{"n_mels": 64, "embed_dim": 256, "encoder_norm": "batchnorm", "encoder_depths": [1, 1, 1], "encoder_kernel_size": 5, "encoder_stem": "single", "encoder_widths": [128, 192, 288], "encoder_rnn_layers": 4, "text_encoder_bias": "none", "text_encoder_inner_norm": false, "text_encoder_positions": "rope", "optimizer": "muon"}
Rows from block 2 of the text encoder of a small contrastive audio-text model, named by matrix and row number. Rows with one number belong to one neuron. Each number is 128 + 32 x the weight over its row's rms, rounded and kept within 0 to 255. All counts start at 0. Numbers have three digits each. After the name is the row's rms in percent of the matrix's.
After each neuron's rows are labels from the 100 texts, of 14976, where the neuron reaches its highest value: "tokens" is the input token at the peak. Only what is clearly more common there than usual is listed. The data: strings of digits, spoken by a formant synthesiser in many voices.
# fc1: MLP up (text_encoder.blocks.2.mlp.fc1.weight, 1280x320), inputs 214-319
# fc2: MLP down (text_encoder.blocks.2.mlp.fc2.weight, 320x1280, transposed), outputs 214-319

fc1.681 151:086130137138164119162167108134142162086155087076111091118190180157135137078133051118159115158165115105127143160156144120195102131167043105114130097146101128100105109144083167128240091118151145121050110111153135165167096146119140128217114107083095144131118115115098091120147133142134180123045117098095096073171161111173
fc2.681 172:120085079127139119150146111182094088174125123199107095084145073137150108079103208119094149060122150122127141149082109169141111138106139135135190072142091141122121096099149094117102115145083125160202172141089107137075161164149086101148158155141127183084115139072169166090155121136119153149149159172107106103139180150087
tokens: "five"

fc1.708 088:178065065120151131118139146112110192158066109135142141032151096149126125177138139116129191090153127159128099100143072089084132100163119126179211121094131104150148137178156128147117115142127121123103070133104131194159130105138124154163116142161138116119180125148091095163156118127138121138124149097126160135127043101093
fc2.708 087:113144125127110155142144175070170127122150155149133135127109137162153080117204135149127127173060096096098083155160057151141076161149020139096142092099184104189150090122110166130110148072128150079112153100174111126139160109095093167111120168116155079159188127103122110141124142178152108111110176164135173162137152119048
tokens: "three"

fc1.653 115:124074076118145068130161214109189099230195132162137155137095126178089098140126067172156127114062123185162117087125096169129098111102144106130107107129158136175100164110166095091151167080126120130155132131131125125098085109092113117090204126154115091138116145114185185161127169183132131137094131120140211193145123146132
fc2.653 106:115076111135062135143119072185132099099091133150180143153114138132117146122099169088089132158125177103120090144176165078131131168132178127097100149111078158107094051106113127168125121129133099218148077085129128101171139156133125109083072101091193134135125132170128132107197127155108120104150187134096078097128121120137
tokens: "one"

fc1.526 112:136083136195135140139133159153102106148153120117130145169126122121113149164166106151105076167068076107165122155170163163167182105167150071138137157096104199220158130161057144108093124090095131117097128157111136049119062115099121144196072107102140113117169150160151138099125147096185165102116028204091132115160114151101
fc2.526 096:135128143119138111131146103101133149131084112142139111127122130135146101147137138164132107156160151142098139087056137074115072171139154116065117139132115125098115112084187160140083130143121098154167109137126122180118226129131130119120161198107164119164163135133141123135088135136138207166162178085152096144114060072136
tokens: "three"

fc1.470 086:114118185146136109090151143113172144154106136114149130139152154101062107138082090204109098120149151107118139187066152161128159154086083077158184135175121137141137139136131086165112081082133137134084097120104146119108086124154131160135058081137139182154147154174111148110145089123231130095133171131138141152064132129108
fc2.470 070:159179132140112142160118089169140103154133137142165130074149119148180156100116161071139110158125118131121125089167125114084089143137133145131069048133148124120126102120145179070126126136161108126147128142198154108089209158167118098121158184145130085095106169087130153125118180093085135170147106116090131057140122095141
tokens: "four"

fc1.419 107:129086118110181159165149091183091143149127128082085105135136125149149174092086162106114170107158146090115090166178081138102155114144077170041103146092165121111134136168117107105151105099118143124077098137054099133132209087158082131124133123110168098148090143140181143102112114146125141139214208116091178095091121165111
fc2.419 114:090145117171103141135096128109168123086112180118139140044132096161096132179112112133118082138184150141164124157144120157113101088075120164079136128121081125183117081164105079067085094142179148095150092065141157096116106130108144095071120082146105131140089118149143087158122124090147076124090154103144156140126063133171
tokens: "seven"

fc1.281 068:096102135120162147140150144159107156103139161163118121087121101149153206119167126127174148140161104125099122113113078087142111097060095157140123152145187129119113178122191119106128138163157119106100156127164122084196134120087138134085067130161147132161075113102093116120116134129061098187109148141094169179103103075128
fc2.281 068:192120163098143069130150098164117111128128128083155091109133170176136150085173155114133160074149145092150113139127160152139136140130143126088153160106086104057155090098102128125169123133125078124163064146112140093166128101130115090102137130086119133144173137142154096091098094176131102100189113160163113141101091121183
tokens: "six"

fc1.655 095:120106133134110129167183153082120169173120108117147085162136141148075167084174107211113110141116176107096080144149189086120143140118125068077113119133126136099146204133118128106055155077125099149127116156097069081153162142148145078156133187123121102122137123155110183147069060132138129135132182155165174164176183152078
fc2.655 087:187124113132115135098130125119140126075123130118145133116122177121089059129090161130140147213124140160087098108143082158095108187145112164154143163158191102092143087070076152191145128153136153100161122073149189189126097187085202173115109108197156135133137149162107090111132184120131092108152108126148110059086077103114
tokens: "two"

fc1.201 069:178111124155150148137108165124152062108120180139060117134159132046101127149177129124145081101101118111124192136155100108060122139129083101154162110164128115202167095154191097157147072142164119106160159125162150083085111090115164124173150176153123115138085120108109171130179159095081159150197153133153110117137104149157
fc2.201 060:126135140124122073115182109142154144114160112100211160102135136158134109139112103097130163172201117147172113129096187154158126136115149175155104149074101132089157152096118134105120144128123123106074138123095094167127164093170122095091166090118156123150104137144120157153045051171189055099101122135122202131136163093074
tokens: "eight"; "three"

fc1.209 084:121115105157119102166093152151099133069166127175164131152197143143101070126168118040098067130167134140127138114098107116154073109126149079123120061147110166142113095112131160136065133086133165148155103135142207068132156187105135082120161107108098143100108144170138100172151134129082115094109127107061139085128105092121
fc2.209 083:116107168114115202103156130084079104112134118145143120088090121067132166142117060191142092132125159137123139097079131193158169181131118114110082180113094142071125131140172163110126133167127154063133188126131079200138105100079072196171158104145097171117144147126163136146125162130101183162168157134151104142072192158162
tokens: "nine"

fc1.127 076:149140157074175142121085117133125143153134086149171154134137172125097124089103167096136165147111088133182137135075172144111159096085097144106132092096165102138168126194134151167109121044147130141111123151125115124152131109129174152061126193087143135153115088119182132141169124086156139120163174136096119081146107122086
fc2.127 076:144070130171087141100128163103096102117086189106116104162147062112129118111163115123122153132120180190151110091145119167136146170132128167170168175146140157129103128157102072087176074163097106167128154145186160146128131171132106090145134105145130107095068172130170130072137140041085112095088125112133119124115110115141
tokens: "seven"

fc1.38 082:160167074128143124072131134063146113129113104113154101109108171167172122069131028115136061150130140142114108162139139174151179161093149125125174115150103152143118100162160087109120143122148144152120143136134125112168092174137129077119077153080148150133155171155139130088168135076072118181153152113096180106145103124111
fc2.38 080:099109150173131136143152140168106087089130116143132139128171095161128130093141174086102199106091109162136144089092055100125122090157113144079136178133125128160145176092124136175129119119121126140156121143128109128086114088139104102128142103149106100092189188090132102163126117173132151133148142126156076137089143118178
tokens: "two"

fc1.449 083:158094167093129126126160107126079120122199029115159127181143096072146142132101180166144166143077099065120080120168128090145108146155193137107161142129120128110156147149189200118155168161085117137110038186108080091135186098120148097128115118160110111123129122103059131177162155159145148158120121115083130139140155110144
fc2.449 087:047185178109112087070131094130167120130102126133068135124073093148111104162192099134115132177138115169118128102081149162097145130128125112114103156062129128175083114097115118105118156089114124121117102098160180072097168238180124135126109171123156121157129111146114125153089119132138173152124157121133072151119095113146
tokens: "zero"

fc1.736 115:202182109118137168189126118108168078154119144129127161141110203125111123134187137113126122133166144158140171201194141138129144161072126099135197128151128157136139113128112119194134134132087107083197170066041115150095165178106115133087120076108140120179126114152135122115159107131109093141159154130116089111079117125140
fc2.736 104:089122133095165109118131121145060117129189168127156184125125106094128125166102135147107113132137104057119098119072073096134173098126116191046121088102137125173136087179142181128104104123187194175062095105143146069132091088164178183180181123172130133124140146149156165153128147121131177119113080123108122144111122121112
tokens: "three"

fc1.403 085:094093055106194134086175091104132136064114243137059094098090144113111127196127086121155181193126130108106121133148164082161121151130097169100173141182150176137149176140100117120099153066094067182129156087130036090124121119153137143116082099106155082141198163079213171140114063105165087148109153139089075122166160164102
fc2.403 072:189140171146120097155127127207090095170137076191145134170154113142112160042130144062088115136143148162150120114099155150092135094117120114120134164103133086107125145129187138071178114213082115110116101101069162120136146136142181109189125145140186128083092112168073142150122125183130161118136048098166166161184085104108
tokens: "five"; "seven"

fc1.155 101:167112133134123116180193109132170117065092042147134104118105143138116121173191131105149163135133154171097114142127124130081166130117147119134131117118178076115149120138165142109085151103139102074131132117127113111123127152120131118147162136113104098117168157100175108113156182124154134159130164136146187205129135099136
fc2.155 103:094172162113118126185130156086115147139124089166161136147156165112118143140104083123085134099154143149140154142099136140110106137097062163161104182173083145162125091109141102160106167144105125071085152127124124152121135095161100134124138131093141177175093140116175127146135137154145103159076170063105120118129112118142
tokens: "eight"

fc1.76 123:163127111121149052117146003135138163145240072110115114138127117159099174096130098159118147147092138191132116141112167068123099132068091121123148120106128106168094123147173151128111143122089142152129145127134141168146136138171127105134124144145105070110135176090139154124128123152123122173134140190122146106112140069105
fc2.76 132:108108179215088088171094136096116132117155136149063106153138161099161085091171186146079134125125112088122115195143136131082150145162146172116100164053052153159152122135117164123125105160109139130119071062120150078136168083132151145179095088149187159105112091167122137156130082129130132080127136047087067159087140124139
tokens: "zero"

fc1.657 104:154086093079111111121100166123147140095135123163174096165133100124048145087094129158125113137105159128138095146181110100193147061126117118111155131114110151139163092133186143129117131118100139079088116097109105189129087096152085130119162145128148146197086118086082179106093089142121128046146125142081155186125153108151
fc2.657 093:093109142164114193109124119141118077128101095110081181098122110111170093151165156114134180186167116126120183081075136161104209165159167136120163150093211093129112132109069106128228111124164111152187118149099179102126134139095103084097085117128149096073121117132159151103134113122103114115092130090164132089147149158126
tokens: "three"; "four"

fc1.128 156:125138128099174067114116149160183131077180143137069155152192119186093150122096143114133146137122090126102186108116108091171083107128138138120187134104091107115138101150154164072128110060135112148106108133208150153163129153131127115096162176053169162072135131075118159118085115198084193127101095151109160180196104126162
fc2.128 177:062068129134091138148102127172111146142096133157077105097141101109141106155118160120160152047133138105152100163060139166150076105075128173142174080098089148116122162153162141156178104115089151164139185113069113159158154123150098122167102189163153178152152079141102151083120137107131187167183146152096131102163163166104
tokens: "six"

fc1.253 106:163108158164158121123173145159137082146148090113123115108102117120124136157171078159098092192130105161085153118139056111092132150141134088185138146146083166155067112181126169109081060087146116083171184105093143103093224122074146137205112167110105101085109187135126134153080148097153153090013160129100104131160122125152
fc2.253 103:128113094154106120165103095110156146144156117139164119136138098104080128167151117075116093115117157133157147132101149138134101118118112151118129153125140136087172106080106131173169148133181154165083068077151118099124119100094149140146203097159138176105103110136133104115162150150139123106222128110111109110161105186144
tokens: "two"

fc1.647 076:147098120151124123143105141119129119160143135157121108173125103165152113116091197105119119118151130153079123081129116152190161143115198062182144161099107099109136121110119148165118076095179151198111152121159067175085116128121116167132172125128045072152157119066127087089099110141172150172112085163131137009119201132116
fc2.647 082:156088154140151113156112166134136147193133112124177085159137112147091117136085122121144118067135167153124144095120140109161194108117174105177139223116184100152107145109111135164133078161142105193124141163064150132047096126104088138152178138168075069120142065160105056119084104156155154146138144129111127059074128130125
tokens: "<end>"

fc1.378 119:165126138176164124145161136099149125094130108157135142169120112136097117154126090115113078139093120128094154117141084121129138090105114165070085115144141057123114143160127126112142149085119166098093166145118128151124122093142110096178192060092160148141113081176094120212151100077164123125118119156120096146080148126132
fc2.378 117:176140089082125109185140140123105138129153105134122153129139143097129105160147136122113106153100124133141163119158113129088127143159163131115089040101089163160112125171117155153070143087063098129157167088085137132089121122160111055138150146116120104133139112098170134116116156129165159116088123132089085105133083117116
tokens: "one"

fc1.121 073:136115075185090130182155080094159124080133117095162119064150162068086112134094138186127151126101156149063130167134118099127115148114124112139107143123150158105161121153142160113110077126134170096102118209086154152113099125162048108147114150153149082128106112099156095136158125065062114145097167109063089146144170221091
fc2.121 069:124173173089154140150131153141070153197144127154098132156121169147141147109169045080150111114160112122148186126129153146130162135163107103114143136116084146135128193081108108102131159108098106146145174121144126078117079140134147121112200118109083182112109122133115128159087139175167079167088102160092174120152082118195
tokens: "one"

fc1.623 102:159141132045153110106168100171125156106058100144141118108074154179146137168105136097173132145144184131115117154089145083126120097117119171139130092120187116134107098108154068101117156133176102144139162194180114135158132176123143107122105113088131118132141126138141141143194072114079093124084169140126087167059092069094
fc2.623 085:163085103163108123118116162079116133152121138169056168092175104127109129102176112090139154072089145125139196077168122132190137091164123086110098154158087121160142154104156154142095136112097180106108159115098126150119123067124117156162072117142108107103109127078107092147074150106172146071176092180174133142112118138163
tokens: "seven"

fc1.381 093:138120146118106112069156224108114131150114116150104129157148075132151146126120141202130132135073119158076103106114085069125161101114161137126157119089112081134161119142124168099147105128125149180131109107176091090087130108080123141151117105117128158101091170147117146148131146117161190128109138155148118140177122152097
fc2.381 081:125131131169145130148108103067169186137094204067171145119099157116127180158146122091119123099132124144180145183146187176098094098140116158137167187152156156143032123148144075169122096099151135076136173105120124136179160138197140109091134142068174132147160103132138143080147116170126106135118152143094133144176114114157
tokens: "eight"; "six"

fc1.614 083:138120188147155111141157102141177124158123123160083096104189115145122159145209118134147119138143124132116099126114090153131122151136198112157117127103125145121141157162124064113161062085108106096140159159127105121087079171135140108087116171115180167144094187111145151087115110133135126074131143116147155086120150088130
fc2.614 072:103141138102197123135112120110116133153140112106153182103069137119143101065089125177082171082143100088125156146106118083126160131162099142142184120111147125133128088081122145163097164111147147138120140139180061161128175166111141146199113112142064093099120144197123116139075166109111161163114103121164091157120125125078
tokens: "one"

fc1.639 095:073115121146210102098117111134112164153070153201076126158148094118120184114086128095111155111160134140157097138166142101101112108146097121195123150156095134115163158192124113110146141143128112158091105048149173167118165153158128213111098171108187155134113128159158127116177117126107199143048148138098144140161176098134
fc2.639 099:117085105109093119150062086179081082147113113139104105169134115216120114139144124187115143158124163110156166113145181128107097145048112132083127138135168154143106161135136122104140140135128174143180184126130183127153097127036124109108089098135183095212152146126147079143176149109113130095118107103081134115161086133144
tokens: "six"

fc1.9 068:126139153084099099153138171159093099163126084111066126119118191096176118105144171149120160102159139122185077133105145108167177148106164112148156149108112083162138110113099141150094161133115137130083146067127122121089211128164111146132129147090099132160123150107154161120107152174074111049160072092113184090118120175145
fc2.9 055:115142089151127138134098074109226141062112190133158161165132126171121099125159069145119096120155153143104183130132114166117122081139098103121095064131116172108140151154137141110143060080142121155168140110163142106150099103133123142091142111103113151109139149221047114155203132101142089128126162182088083136129168109104
tokens: "nine"

fc1.687 116:142125131107167112076165158167144127169103037102130173111082161124118121143107163143184169134110142077126152140125107158184175072152137093093145131125152199163177185101143132156085160062073132132161149176149104108188136145089081060164137142127184098131139130172095179076118132158100117104082174182136122141110127115149
fc2.687 112:155081114186107103108125116075129132094142226085131080146131138079131103107144136119101143082157113188120125126087155097100057125115211166131144121129120111150149054133144103109158095143072158082111145117102124154105050154210116139121098148106148165083084089112143113119148147061158132094193171141065089152148154123162
tokens: "eight"

fc1.28 141:148181077160124117140126112107114161156161195119090121105140096084125083113133122184107153137094128116168158138163130154088139108131165136194143097142107192094112119108168108127187117132131114161157116133105124124128129103170101097153098104159127122231135174090167169136168057080117122092099150113162114101188080157122
fc2.28 118:126151135145167098133190129106084113078125061157117114146129131126079189106090140051166126160138118174108111155050112168154115127108125100059099161124149087178120143178139175153074120119116128166138146082144105154086125157138129137131141123099141195082184106136113108106074130142122170104131169095066116125093117103108
tokens: "two"

fc1.104 106:088148167169130169161118185144116124132131153131089157112154132133075101171124151109090119141176048123089065148178144087102075136132202099118152111157118196127143140119098087153115167142132079145094081161118164130100192113180104177151154151125150186182081145162202171120126123108127121159105135129058089103170113210139
fc2.104 121:157140114169162085113149107115141115096135153136113104146160129167136128209119184147155112124121105141037100141132160128152119138147139075129111110165155172074099076094154155088094188104093172104141092126144161168118164105075163127151126082127124110116087173112090161121077174078168096154124123167118098163168199140146
tokens: "seven"

fc1.271 101:186145097174128153188129186133142123097126187152128160129113167168203111178122173136166118157098127132112151101217110095101159079135149114148111127138088077116130115188141134084085187104152204117135122110163169076125138148100082101062105159125125061168046154154174112122126043117123156134141184143113122144111126156122
fc2.271 084:141116143119148102084136061162087079174117134115122083094080131150100135084156111127104160083171101082156103135098112123115111181179149140091070139117133180137090144104087094152147087143148088131196135121092111133144160104135142168147081136106157190123221073155111106148158127102129125145144115136122094137091102157138
tokens: "nine"

fc1.64 136:131144113087118107135178131087119170113077157136116130160103153095152072114128143113205142140107161119167106108150108132124162121172075219112094145095116115098146159147203104179160160169135128089120139153072101148137110177074118136172108094144187111141153103131124124069107114105056132102075109059194131123099138179133
fc2.64 147:084155123129145127034156131114085138133148097099074145150117073110176155131167161169095111083145073118095170164130175169128129101123154133145159148178233130164167126080133130102104155115091100096129134133131103087108141136149144133117089111111110134148123093088160119111148134129200085198172137120086084159116099105146
tokens: "two"

fc1.129 097:105083124133076120163182085111173190120162132081141157150152160139141109120135134107173138078092145155149111157162094166193167111093103094063096147132065135153140153155121134101138100123124133107100070124090131145126060169121087163082114117177135128131144137161126155020099094175144124136077109123131106085100129140074
fc2.129 078:090098137195134124070150166188045112139132105121101107074134097145081134085147085148127173130127166071130146095113181136110095179147104163174197185076169178141134068097125110146073147109111098129143146101149135152111145139107150116144134107101092113107123106168166105210176165136138140090126132079129118113137134151162
tokens: "four"; "eight"

fc1.52 098:091062102066182127149145241155080197144125130109179165121106143100108141133168153169084207137149147100080157141140154115133122061115141148145157089117132105058150108151207163129137128086139150069144137187132117111126069110174108119107169160168155138126105124116142098113159178160111126144130093121153093071130169080122
fc2.52 092:141130121140051128124116134113122128118173178119104121136123108147128086147154126092124092119191130156132106110056118156116174167159179113092130199119120148147041126129156149129160056178167129080184101092100129149182105133136087116090148148080162102113132127149124132144118164082113105178062142128093181187193134130090
tokens: "three"

fc1.226 134:129154118110140109144104104136079150137158129188159101140157125101105123121080099115156150123135143152169159134124143160087090105093159120143132123166112101147103105126167158098113168144118136120107123138132142155153111150168101096131182155201135173154047165170094163162150112102153194124168088094077146143147112098123
fc2.226 125:111100212126116127111089151075143134117109140091157123145112143163139158088131137146138061120148102173133080130085107165158106146150106118190110081111091155101162120175178142116126110097129087204174145086144101093080157108119117117152132113152147139154136151082101104074133117147123134124140165219106085135098088151101
tokens: "four"

fc1.17 098:170105137105180100096130123140113114098134153107110126198178135086171106110118091114131183184123115126171117169128100152141138115112120139055112148127090097190134091157112176099080146026142074138156111140083158113115151076140177086163131092148156153107121175155178130171230137165116110140171125112053126125080114125136
fc2.17 096:093087198150124170144127133143119084112123143127076116067093116134120141113132157096077101152128213087147121135119126126134139165090094146076136092124100114131114048049097086137134155171144091061123100129119139090097111162131088089175114131146071113166185187106103099107121116148106128100102113159155136036134077144123
tokens: "seven"

fc1.753 116:044114155128182149108138175117095151128141181114129124157108095146136117164095148171094083118191166101168143100128158148156155134110113097123166099130127097137161198148153092114120138153132124083088122097148152139143060132100221091125143141088161093091153083183076097140173118116130170078133098131083177154126096143155
fc2.753 123:114170085108150179087106111129052122115147094126145156123114204058127145140116089131131159098110119094156141070150140085169143122127142088135154111105142147128121091098125147154122111076131171179082105165137075128166170077101078158171087179128079126080150117068165158078141125130132109086081126116182163131147132171131
tokens: "zero"

fc1.591 155:120172149124090103135141129156118127175153091116110127159105072122081135101143147061183057170156093147151128174107157151146178118120185179152176134160113136120133162098118083066106027130129104122045169099094135127121168102136118185177081092088088149173098149139144138152092212137119129210159172115142104142092104146118
fc2.591 186:107073188133141130061140073146104188127111129104084071129164124118117114179139153174112132150155115119155093134159167138113145118100151131166127079194117155165111130166083123222108073112077169157104138152109095099157160153128138061133150160129171120214106092105159100140203161109087068122066104097123142143083167093109
tokens: "seven"

fc1.189 098:080125148109225113144157126137122131093096092036147083089132123056076124114117085146148155106150156110132146140178126152137103171140065139136093141116124170092074129132122132153150130122158104152192129179097163105165134166122072111142091092072127088124155135105104124069172119145118153145083172105150138137163130168137
fc2.189 091:138100106144103115111154097110112161174147115167099154115184144146128116129167195111087103098154144129086131179048145148079136136202162131100156134108134097171169143118144116078146117149145085165153123087160159163112128119137178121176195115191144126123121122117132128154097125141104135048111012155122126175118129071123
tokens: "six"; "nine"

fc1.306 122:160139109121147133102174128105082079132111082166164120181134080142137133177077125121177086131148149100120133119115097141148153115221132137139138138126109102158144116100108109142112087098127134195111065105147155113160124178128122171140139167145109127126130111080141115152095138066108201114124126131079101126143122158125
fc2.306 129:190124150101108076160245101136092152146084137146102119164173149132157127169117150117199101082122122111103184127101088124089118136070093082098122193115097117129093116171090165149168116147149115102099139137084143138119102136110086156139130135077127143175099116110129146111060154128152145098098117163159138127179099078107
tokens: "nine"

fc1.186 118:190106175114128133208155098103143178156160145129098116111150190143124088200116143100169138131114147149108124152160141121125120113147121143158113141091137105141123095125128137111170116149157057157152094129166176153100136104098175162206171168034166068140119084140099135160146159131134129047043134126130125114110069124101
fc2.186 115:059173105110140086089184147136106128141150150082067161129105102177165158155128122119149152175123150115142159121102160129187099159080145096092133168108116121098149155102177093116077134140102171107104143078114146120128172195141088132118110081121148139119138162122134127114125070092131120155163161153111132157144147106182
tokens: "six"

fc1.288 090:116123173120114137115166156114107103116178155151144150137108147134113112132179125105108103108115108101176127146115088168097117109094139141136081124126099132104103102133157126134144126167105184052144119222152170131134106099070110052157129126158090128170125183171096043130150204104165146158115114111154150180110126162128
fc2.288 082:120141130134121095166151134141159161126130146162078063151117064132197171091173139071108149098163193127101135147114145084134132148161136147135174116060132135164077130095104121121131142122119073139124120097140098157141110103124130174113153178110162166061119152126122151154137170172084125092103184147136173099148153078061
tokens: "eight"

fc1.754 091:139137127107159180088125162142170164174100056115113128127157139145113141105133117117136146116155130145108097173102156129092121151112113167142159163140102102127123114130109118168153083163099124149178140244106176051190099095126110082134138118173131095099160109088166105094139134116117125132133125208084077160148105044113
fc2.754 103:145165133084131062114148130035084120117181169177094129143107133096164059142126164113134176176118144146104158117106197165128071105179175053128116080132113135121114146115148128123160141147113108128069135099120121141104178168123132134092109167084154122103105159113141145049118097126139178063139153072121137111157128170113
tokens: "seven"

fc1.88 078:078093137117210146176098166182166132125116090139136169145031156101095101118147076109134129120112139059141110112143106076101070180092145137112146103109116093177128187150197131154089055178105132141191159096129131105153157147155110160098125125098146176161155152078119134136098127109214154135112119127163116103146098066128
fc2.88 073:185120096149116150072128096080162125160154173153119083159153128122108054148088215137118106145131127146128191153116144118174186136178181155124114163182157114189142088129128117144104117093080168134037092194132156121142110148125137061119137171132165108121153145133143148171087101165068089096126152105133145154150181128129
tokens: "six"; "nine"; "two"

fc1.464 075:091108187182200089110137152112175112109050114109143154137122100147097102111117120160119135097132122162092116124205098117173150124217107093136149103164137138148144169095134113109151103186134033071091116120181101113101149143128090121113152145121193154127119172154160137093080156173142109154067174118145137130132136123166
fc2.464 068:143116094104120137190069161122128121080127155139121142137120173101151127105082094160122130124092127173163103089066172142100112111136110153141130136126155126135099105154115116182164090072138153148156164102168175129144157169171194154096115121134052112182171122101105077159141064074098108095181101163136157136118074149092
tokens: "six"

fc1.153 057:173080128129189127122143136114128124177097135106121098157141130161142090129118168107129095155119150161075160111155133126199143118092158118189131125164111072123134105092127157173106085118159149178162154125090121123083112107155063107114175138127086105167153088119136066149109069175080058107162085202117124063104185131107
fc2.153 060:147089118132176086192073169197173127179127100140132056131129117112099139199101105109138116117109182158099096101146121128121160170127159114140141142162117155182113149124112102177146090122191143166093147162109122138033121128110136170197220164146059084115154159083118094134097117138192190140132138150135156082098111133125
tokens: "<end>"

fc1.462 089:161106121114128108119098151137202141190108149124130096114083178184083111110137143113157101124091186162191139125191162150187092174103111127111121082134095146180086181159149079141108144140086131103107130130089146140109117089096069148146073146168161116155119151102114094115130133146088068148145160142068168146080129117125
fc2.462 091:150111118205166178109155100111085104115108117089099114069174081121181135070147101098148163078178116063050136164047107116129070116122125143132095132132167091096109131099124173107160079080121103146128173088127103109133131129135182114120164130127101153089110134114137170195117146092166154125066107115120100088151143113117
tokens: "eight"

fc1.27 099:175105143133134146079143164090183169155074147145133127130169127120032183110114146146087134199121126128121122104124150096162130113124145144125096112091137076129099131067050088145111074131150119160120110108129057117099131106168161079199108106155115119128134120128090140200112104104186133137197165160187085117073141089155
fc2.27 080:082105109129123042107126104115124081122142109121101119155123140122169072166115117127199131180154118132111091135115151158123153209127176081094132105134161091099135173136162150147168144187128142139121161109147167106158094146100102140101154166058162090144066120109196139068099180137103125128073091083128128093202113144121
tokens: "one"

fc1.575 118:089149111109113163123190164065142109149131162172103109135076110132108139122179129120105137108105096127126160128151099133198130088103107125158142130083160109153186123144173089133087106131092113149075141120157115078180113108108125137116170117122167152139188110118124148055094092082091161136129161102102149144151148106176
fc2.575 123:176130157168129106101169100163122130050170061180093152093165110133106112076154074120089162120139149155203097116096108153112144104135125139101147165106075163092072166134083103088104120119090114157154113076116131201139136131196126117135149192155126159104140151121142074089148114069108125158123151149122109090124077211153
tokens: "five"

fc1.399 081:079149183161186106143145120153101096188147138084126065145123143089160111135082124097127055069099167123117091133128133137091181133179134115167081227133050125179119058152150156134140163142127188094128093105154166153092110139089094119133194123064149143135039177170184100182149153139135094146090083091093138137150110148126
fc2.399 062:166120043117097171136134141072184113115108131171073176120133071176085112127119112171074124176164112112139141128134097138152071125111140124108141078114150115070122157127129096147142114116127105145055134144109149071159150099154136116157069115159087136158199078107154139062125125119089135136255146173135110157074153145132
tokens: "two"; "seven"

fc1.400 086:132132177145083118153097167133100160115172114053175095132111111125101151111168122166153120110101142178136133158106100171167157113164126085123125090165152108113098121169158050156120101100090081197097077120130121099121187127086158117160105121120141095137131060110121146130136126123097125095143162094109164158059186199185
fc2.400 093:139163166088175070078084144156109128100165111130096087108113150141229142164148141129137132146105121081120161127126128105104132130115123124174156107165125137158087157134076094172146098106140163154105114196126099155116085151149172110124088120127130126188154138053154129091170064184136136142096130147088079077106132132130
tokens: "two"

fc1.156 098:103099099055084042153197159182093149098141111132167121186077102087122130171109162102126206164155150140124143078147130112078116114093085091110140122143126061137098106142150119141146137144133115130124066131162155129143186172161185098095151160170170096190104141107059108153079129173188114141107128087183149123164114148143
fc2.156 095:122180104221118125106062085074167123186109119148089150101097133153148137140086141160161065111114123078130078172127151170172148134142164145131144103122126139112092181168139096108135094120127098126063158091100124083102064091108064149166119127127153184085098041121166141131153134107115098127103164179071122110106149148108
tokens: "eight"